From a checkpoint of a small contrastive image-text model: 48-pixel images.
Rows from block 3 of the image encoder, named by matrix and row number. Rows with one number belong to one channel. Each number is 128 + 32 x the weight over the matrix's rms, rounded and kept within 0 to 255. All counts start at 0. Numbers have three digits each.
# convs1: grouped (10 groups) 3x3 conv (encoder.blocks.3.convs.1.weight, 80x8x3x3), inputs within the group 0-7, a 3x3 kernel for each
# convs2: expand pointwise conv (encoder.blocks.3.convs.2.weight, 80x80x1x1, transposed), outputs 0-79
convs1.3:109114158110094139130149131118115118145108119122108084076088210079143155153165109091122098144150139133167145079105109147122126135098077144114171111031202167200200140151101177125099078103132112131133094126090103079153
convs2.3:124177149151145160133119122112132108132109116102138162160129110081131117119087123159089113129119169187108072152133129132126136109230124146130185158108116073166083164140123137154136167171128160105116173177057163105158187129146135150182159166
convs1.4:125152146123136157109147143119130178099106150109098129162100112094128120133104171107116129109138140097123145206144149173065068203125095153104122151078094162104115155155141091090167133064157133116111133059114150140112
convs2.4:086141075185065064079127124122113113135127126052015085230152169089139159114223119125116116119125124106083125122126076097192171140071152102182131118138106125154127149168106163104094134120091149109145099135139168084095134133077114140126091131
convs1.5:097136128125116108093126126121131098094134110072179128123126121114167178161157146128162149125163080119088103112137131109085134113093138115113067178200182135232153115115137153111131132180126147113111108108114142096130
convs2.5:161175152168071151133138098145122172125121145132139160132113150134104140116152156151110097141103133128109122115144122143138146127201138176117128130131089095110128193132136114128157112180109116135146128175100120146077162130153119102153176153
convs1.6:108075135152139097110159134089092103165086071162154142134135134129132132161146141143149146134169149079128125122125141122139123131152125160137140122104128101125125104055062189133050144235173132088131127145126110085109
convs2.6:128165164122099137155134076111110147138176086099107049180153143111131132109155121154090136160130122149143128099104107075147167093093212135155115156111185140088091221069105101113122162127125141128134145108160124118138102089117069132169076160
convs1.7:111117126108102149088175128192139101178072102175133144119107160110105143104145135114140108120161150109145149136150175161099162148169141073097097123057128123112106174095111185076130139196172167155141161121076127090122
convs2.7:117186138119125168106176157133095131164148137109164105153169140105133160130178157147160125116175174100095152155163110164165115139074127114163133152134164106115143156135134127159144140099092145159123153094117139099119137136093124142140117156
convs1.8:104109128100117093110158130136172142148147103146151119060124154103187132189146080108090094118145111095104120179222172204057143138101103122173204143109123114085080127060088121126103120094143090106138108158146125158132
convs2.8:139154104131146094103107085144129134096104160138079126186153056178127106113170132177054145158091135133095114174152134156125122121156086162109124137110090094160103178132133115127150155144144150141143174157130173109150137075087151082114136135
convs1.9:131076094122197117082224112157118140156090087149167126092183178125010186214076137129171139201072122148117147097101143098206090085137110095106173088166119108172070109125137072116177125125083119157111097107121144123096
convs2.9:132134161111092130129156123093187088127136125071127142172174142119109130150119134158200168128143113131139082144114105109173110114120138166162106131165137174109202121118106151090096115115166094191105068105103142146142124191191139190195153131
convs1.10:111123100106127062106101118133141152123169139162114099151176135118063187117142154137160148156142138124144183144130122151022111104129103088126128112109097137130082129119181198067147133138159091150113117077096103114119
convs2.10:156140137097111175212148149108186201155139129198098126070145117080144102079060115157043137159136158145198180170173137125171183136151144169165116088123169158123142151134152165141167121118093094077088201146149184133130149091130162100185163154
convs1.11:138162104173146106162144073104156102169125137171123132107111167077168089078103138094117142150135172096128160140119051201112076186183064090135092107173089164104074151107103128149102108148114147129114064097157155169140
convs2.11:146076150136127140119175107087131124175109159139117129151166138174164115134115118143036119146091149132190115170134094171149113154165151091104120127121164180177142150143116166122134153117115134111103165106117143087145111105097174135117191167
convs1.12:146142119132088096131119185134143144137109140114136111126138139193103118104099093126134154144152125142126105110038045017074255094255176130140119138082143124141108140153130164106116119106106099134122146155133126119135
convs2.12:126116120155090101132145101140108122145101096117090118122073078190180068132118133162075133168100147187127083213149150124159072115154148192059127109129135131136094210132073150115102178137162077182088133137107115090107074130128182149117124105
convs1.13:154107129120111106136164138093131092128128173116104143103098072120217111127075119146127126133087107102126107132108128112138106122077137115105130106090103143098069084111135107101101091102112170093160107096044087125180
convs2.13:153084134151084127110138150137125063143123127153125202175063110130114116052082105159070169118121082078128093099139137031090111140072171112112106090145171130131128104134101143094099110095065129187165111074132078136085037172127102116072106193
convs1.14:150165152129166165133195159133141100082134077099108072122147094150166118118117093120129109114157135096100097157142118150133182141170156146106131122103135090113113117138089148149189144186188114134141146095138144103116
convs2.14:115104119104140130142113165140089180101173101137141182140136143077177130159128115162152086119153162094119137134108086132093114109111138109150118158118168192093109126068107157176141147169102129126097190133109164105117138116122212208158173112
convs1.15:117111121143124119131142145166133129143081156140117142165161192162073170192169212111117172114110139163155131133128130122148143110121145113121125138227118121168105151158136169144139155123119095130118105222158102180144
convs2.15:099117123160091107164126089178086091124087108131108115180153131101112119122155101124112075085070128085161100111085180114130093140076170158091134109140124105078085169091078126144126135125153101132165089126129153158117112156153119105118058074
convs1.16:137190165143044176163193103085119118086121103127092100129115159099180060138139089118144092168148157147093121161088088161091115095130140139101174130093129147135138154102143106108113120097123101080089088140103116108086
convs2.16:132186124110137167160121166107157102113175216109138167112206115065130065096120155189123073101135147084114144112112144135089110083127156145144135188177148092109164141172214174135128089125140123089142166089144154126177111137153204115212123179
convs1.17:122085102107094102142102089084110141118127082121194116130117118110110055165114082136093136126147142128137123131143085089184141099106190151130096153140103145151109182154085191069099095084094126134123233117133154107114
convs2.17:141095096175111130094107162111167120096089064112144127075048134095106083163118163087147075097093153133123122135111126133148166074178096097138167108059154094159171074127178131139127220128128139093131096188099141116117087148156077144137108159
convs1.18:097206170040144127206225000123113106147094124132062161092119157067102127127125071176122110147130143150086152109120206159126138136180099142117103099149143126122103116142158111117183106165157163109121130122155091127177
convs2.18:134130220141193122177217089147139154168121102157135199072089050153165129108048183100178153156095092153132149135160091112130118193101123196085171137121243161083064093104141145177131160151088130135126126126138051177129124124081119112127162129
convs1.19:122136107182225201135187153104123092102097119100136101106115095114175107121119107113119153149094140121150132119171124142172164138163101136106134132146139148102124117106160118143146135150153100133158092125109147104164
convs2.19:139117200196071146093164094151092137147104122125142150152126045135051148103135145128163109112123153134119113122140160142093139131141165131158175139084121119117146120114098065125122139176149139081144150133113124150135078148134155133115172078
convs1.20:129124137094173121137070146114081180126097151147157142126115174099048210091135164116127163168121077176116096134210147075132198087017191098129129124108161147127143143118113117159080090100112152129118132126120107097124
convs2.20:135133107124130148151189107067128110141184120094065086151124157116193133079099160145097141207145132145107153112068095103174124157104156109096129142103094167162148132126114144119117139125092149160131118127138202095174082103086138154158167164